python train.py --n_mels=64 --win_length=512 --encoder_arch="inception" --latent_channels=16 --decoder_activation="silu" --decoder_attention=true --decoder_upsampling="nearest_conv" --kl_weight=0.1 --residual_init="none" --eps=1e-08 --max_steps=3400
Rows from block 4 of the encoder, named by matrix and row number. Each number is 50 + 15 x the weight over its row's rms, rounded and kept within 0 to 99. All counts start at 0. After the name is the row's rms in percent of the matrix's.
# b510: branch 3 first 3x3 conv (encoder.blocks.4.b5.1.0.weight, 48x24x3x3), inputs 6-11, a 3x3 kernel for each
b510.0 099:31 63 48 88 60 63 22 66 54 69 54 37 51 66 16 62 55 58 71 68 38 25 64 44 64 52 87 30 40 31 68 67 33 43 87 56 45 49 17 54 61 18 44 47 55 58 41 63 63 47 44 29 26 35
b510.1 109:40 33 43 53 21 48 46 72 43 38 51 36 38 78 31 41 37 59 25 31 27 71 48 66 55 41 73 38 76 50 54 57 48 42 49 36 63 49 62 47 55 33 26 82 48 22 67 37 60 27 58 60 60 53
b510.2 098:29 58 40 53 36 43 38 41 54 34 33 35 84 62 28 43 33 50 73 61 86 42 63 26 43 42 62 37 62 56 53 52 51 78 73 59 61 56 39 70 65 36 29 49 58 52 75 57 53 30 45 36 42 26
b510.3 102:63 33 34 23 76 21 51 57 64 31 65 87 41 28 56 53 59 59 54 33 37 22 48 51 59 70 72 67 45 45 48 66 27 49 44 24 79 50 44 60 90 28 31 34 57 69 57 28 64 66 23 56 66 32
b510.4 099:65 66 52 44 44 46 41 47 50 60 68 49 62 78 38 65 26 68 34 33 37 48 54 28 43 58 75 44 47 66 52 65 70 35 59 77 58 54 48 34 60 75 64 52 63 22 35 25 63 51 57 42 65 64
b510.5 101:66 33 54 61 63 49 31 59 67 40 39 67 78 30 36 21 49 52 79 69 49 31 56 70 53 29 41 36 50 38 39 60 69 31 52 36 58 61 47 22 78 52 64 31 41 53 42 59 48 56 51 50 39 55
b510.6 098:66 50 52 31 62 45 28 31 80 19 71 51 24 39 54 54 74 64 50 27 39 53 44 53 48 92 46 51 56 52 52 50 54 42 09 48 58 35 44 46 40 32 67 33 34 23 16 43 56 56 29 68 68 75
b510.7 102:60 40 32 59 25 63 69 32 37 26 40 70 62 57 35 36 39 43 37 49 42 40 68 75 52 60 26 65 66 50 59 41 22 38 60 53 59 63 76 47 69 18 63 19 20 48 41 44 46 63 36 37 67 29
b510.8 098:57 29 43 59 49 50 52 37 43 56 54 24 52 76 33 54 50 74 57 46 52 75 22 54 41 35 69 37 65 42 59 35 61 67 62 39 45 69 63 63 61 61 30 16 50 42 42 52 40 55 27 69 30 51
b510.9 100:42 64 38 74 46 24 29 46 55 40 64 74 27 74 64 32 39 29 52 36 23 69 62 45 54 40 63 67 42 50 46 57 32 57 55 46 24 69 44 61 55 59 59 52 59 58 48 65 82 42 57 42 41 58
b510.10 106:22 70 72 58 70 44 48 43 56 58 46 41 54 38 43 74 72 36 53 37 76 57 41 56 39 85 46 31 63 56 48 67 19 65 29 64 51 37 33 50 74 47 52 69 33 40 65 58 54 54 78 45 46 55
b510.11 097:19 64 42 46 61 60 44 59 50 67 36 42 70 53 40 48 12 37 60 57 33 50 34 52 30 59 24 42 45 41 60 37 31 48 45 52 41 68 67 55 64 43 39 25 47 42 60 28 35 39 87 46 29 37
b510.12 103:46 45 36 72 10 51 44 34 48 71 38 61 34 51 45 60 35 34 52 68 49 51 57 64 67 65 83 24 57 49 48 59 59 47 31 36 47 57 47 51 61 44 49 48 45 54 52 44 77 61 18 50 59 47
b510.13 107:50 60 37 67 55 42 57 60 46 54 41 80 44 70 58 29 54 21 55 66 42 26 86 62 36 33 40 60 54 29 51 70 37 54 35 28 74 29 40 48 39 45 28 52 31 54 28 29 43 68 38 44 65 38
b510.14 101:61 47 41 42 57 30 38 29 50 26 50 62 48 28 35 45 49 36 65 31 48 74 39 61 31 42 66 53 44 26 77 56 58 46 26 73 53 24 67 27 34 57 77 70 30 69 73 73 39 33 50 33 35 66
b510.15 100:78 26 53 60 72 43 80 43 44 18 72 61 57 50 24 34 63 62 51 63 58 49 43 62 63 63 46 52 53 57 53 62 65 36 62 41 47 37 31 48 43 65 59 64 39 46 56 41 35 49 57 72 35 40
b510.16 095:68 28 57 63 47 26 27 71 19 49 35 57 75 73 55 41 34 58 31 33 48 29 40 67 67 33 62 64 68 49 27 37 36 52 61 58 36 48 67 53 39 42 26 55 61 50 51 59 62 80 40 30 23 48
b510.17 093:34 32 27 73 38 60 71 59 52 75 45 78 41 48 67 19 48 58 54 27 40 50 47 84 44 59 53 47 21 43 26 27 52 52 53 63 42 43 61 31 45 24 57 19 30 30 67 76 70 60 42 60 56 41
b510.18 102:42 38 43 41 46 32 39 60 62 41 31 41 48 63 57 54 53 64 65 51 72 28 18 68 52 53 36 30 37 48 42 38 56 37 37 44 53 62 53 30 50 74 62 68 37 42 41 38 43 56 46 51 41 33
b510.19 109:51 59 37 22 70 56 37 49 64 53 19 63 54 43 37 66 58 47 68 18 49 40 69 33 72 29 43 68 51 58 37 62 64 52 38 60 56 50 29 76 50 44 23 60 35 48 58 53 43 25 51 36 33 35
b510.20 088:63 70 21 40 86 42 33 50 32 44 47 56 53 52 29 57 53 72 55 24 66 45 35 30 44 56 77 34 30 46 62 49 56 29 34 72 49 32 30 64 65 77 45 46 50 56 38 36 25 71 19 37 45 60
b510.21 100:48 52 68 71 65 45 44 25 44 30 45 73 36 74 44 25 41 54 27 71 50 59 32 61 59 50 49 64 48 41 57 62 55 53 26 31 57 47 35 49 36 54 46 36 52 48 24 61 46 32 85 50 36 58
b510.22 099:32 86 38 18 64 74 74 38 36 64 26 60 46 66 39 49 52 59 48 49 37 53 59 35 46 66 28 50 42 69 62 70 46 29 50 47 61 23 40 35 66 88 54 35 62 43 63 68 55 69 33 47 47 56
b510.23 099:72 75 64 37 59 49 64 74 44 68 32 46 32 21 60 52 46 28 20 47 44 38 44 70 54 83 49 52 42 59 33 55 35 38 56 40 37 40 41 27 35 69 50 82 67 37 51 58 63 43 77 63 69 31
b510.24 092:55 40 70 49 55 65 29 44 24 64 46 53 63 50 37 25 42 48 49 64 59 27 42 59 59 64 47 57 32 62 42 62 40 34 40 46 43 44 40 48 56 31 58 74 47 59 40 32 59 44 47 11 55 66
b510.25 094:33 37 56 36 44 73 48 29 57 47 37 49 66 22 55 30 83 47 39 73 38 61 41 23 62 72 32 47 60 61 31 64 69 45 43 45 49 34 58 49 31 53 45 68 35 41 74 40 55 48 56 47 28 27
b510.26 108:42 58 67 63 27 30 42 27 40 55 62 78 52 69 76 34 42 41 44 36 38 66 30 68 52 37 37 39 52 56 55 44 56 27 65 47 17 41 66 49 46 51 64 88 18 38 48 41 59 67 43 65 20 60
b510.27 093:57 18 72 64 52 39 71 35 65 39 33 35 50 50 63 38 64 54 45 76 62 37 57 66 60 40 55 47 63 61 27 78 54 60 43 36 64 79 61 54 83 25 66 40 41 35 47 40 68 57 58 34 58 40
b510.28 092:50 13 70 53 38 40 31 78 83 33 53 54 67 51 71 46 49 14 51 70 70 58 57 67 41 58 50 33 58 40 33 56 34 40 37 75 58 32 44 36 53 48 48 71 43 36 99 61 52 61 65 61 55 55
b510.29 095:28 41 28 67 53 46 65 69 39 68 36 65 69 56 30 42 36 27 53 60 41 58 45 71 40 56 60 46 32 22 22 57 59 49 30 78 39 63 75 37 63 46 36 68 51 34 60 44 77 36 45 57 31 34
b510.30 097:50 45 55 41 26 58 55 73 74 65 28 75 17 81 68 44 59 60 50 78 61 64 31 39 44 58 63 62 56 30 45 24 66 60 65 45 37 85 43 25 29 39 60 51 32 43 33 47 74 50 52 69 46 75
b510.31 102:24 70 40 64 79 64 47 54 42 31 64 82 37 69 58 40 52 50 74 63 57 67 39 49 47 39 40 24 64 29 36 78 62 63 47 58 73 42 26 52 48 60 42 49 46 26 52 41 61 52 48 58 26 42
b510.32 103:67 72 63 57 70 54 24 22 60 07 68 58 60 33 58 56 60 56 61 41 25 34 36 42 28 40 67 47 32 75 34 68 49 58 43 63 35 70 46 58 43 31 43 56 36 44 77 58 72 46 41 22 65 50
b510.33 102:47 78 66 54 48 45 50 53 29 53 52 53 60 39 39 51 20 52 42 41 33 70 59 79 70 32 44 40 45 50 43 27 53 61 60 51 59 29 48 69 36 32 34 67 72 34 40 41 46 90 66 80 47 58
b510.34 104:28 25 42 49 40 61 61 53 52 40 39 40 50 78 32 59 58 31 63 54 30 40 28 49 35 61 59 50 38 19 34 48 29 42 46 68 87 54 28 58 30 65 65 19 48 22 68 39 64 61 53 68 35 38
b510.35 102:42 36 49 61 75 52 53 57 30 31 58 57 39 36 51 47 63 69 61 65 57 32 63 46 54 30 25 34 57 48 34 53 84 41 57 43 61 68 54 66 48 64 49 20 52 64 48 30 43 25 72 60 61 39
b510.36 105:80 24 71 72 62 29 64 49 34 37 32 53 40 38 39 67 43 25 72 52 09 49 33 40 62 51 30 42 66 55 64 42 31 68 63 21 70 43 41 33 54 75 43 64 64 62 41 48 50 61 46 40 32 61
b510.37 101:28 59 58 68 44 49 63 64 40 21 67 39 53 80 60 67 43 39 43 50 56 55 37 56 22 53 65 28 84 83 46 59 70 57 39 61 55 58 58 58 38 42 59 24 66 41 43 26 62 30 51 69 71 64
b510.38 099:32 42 44 50 70 52 39 53 36 60 25 49 44 32 27 51 69 52 43 56 35 50 42 69 50 35 55 42 39 25 70 32 74 60 48 62 61 59 43 58 50 37 60 40 71 28 73 33 49 53 30 62 52 56
b510.39 098:36 67 42 52 49 47 60 41 30 36 65 63 52 27 62 36 81 53 24 35 44 56 62 60 41 43 28 59 40 45 54 82 53 48 45 62 18 70 65 26 65 48 67 55 57 27 50 23 57 41 60 70 33 67
b510.40 099:59 58 52 60 36 45 67 24 30 56 26 55 26 51 82 29 69 63 33 65 61 32 60 39 56 67 50 55 48 69 55 52 61 70 34 33 43 45 46 69 29 50 48 66 54 33 33 71 50 22 27 66 28 44
b510.41 099:50 70 71 47 70 53 37 31 32 67 37 29 37 55 37 59 67 56 64 40 39 48 47 30 57 66 44 48 57 58 63 41 37 31 18 57 21 20 57 50 53 28 69 58 21 56 63 58 51 68 77 58 44 09
b510.42 099:52 40 13 75 61 27 64 47 70 59 40 44 47 70 45 70 36 34 40 19 56 40 46 50 48 75 44 60 60 50 64 58 68 60 87 50 47 46 70 46 28 65 57 50 35 37 44 29 66 53 55 42 37 53
b510.43 105:54 77 25 52 46 34 66 49 43 49 47 43 40 64 45 27 77 43 26 32 40 38 48 37 76 64 58 34 44 32 77 50 16 72 64 56 42 49 61 19 78 23 50 44 31 44 44 55 27 62 42 81 47 37
b510.44 099:56 32 44 64 72 41 51 43 54 26 70 75 69 56 55 47 42 65 48 27 64 23 39 49 69 35 58 50 21 36 34 74 57 44 65 67 68 41 53 78 62 48 55 51 23 31 40 44 70 52 38 72 42 26
b510.45 103:37 31 50 69 46 66 50 33 34 40 14 65 53 47 59 44 57 72 69 78 71 40 60 61 48 53 49 46 68 24 40 49 49 74 66 38 40 44 46 33 70 50 63 61 54 32 58 63 56 50 59 45 80 53
b510.46 100:34 40 73 60 58 61 44 55 29 62 59 51 58 39 38 22 55 41 62 29 58 58 45 46 54 59 40 54 57 58 68 44 75 53 20 23 33 43 48 26 61 86 59 71 28 73 64 64 77 39 32 58 36 27
b510.47 098:66 56 38 55 53 29 38 60 46 59 39 35 41 46 41 42 26 53 40 28 42 47 38 36 57 31 61 47 13 50 63 52 34 52 71 70 41 43 43 46 60 35 41 39 77 51 58 38 51 29 44 49 31 65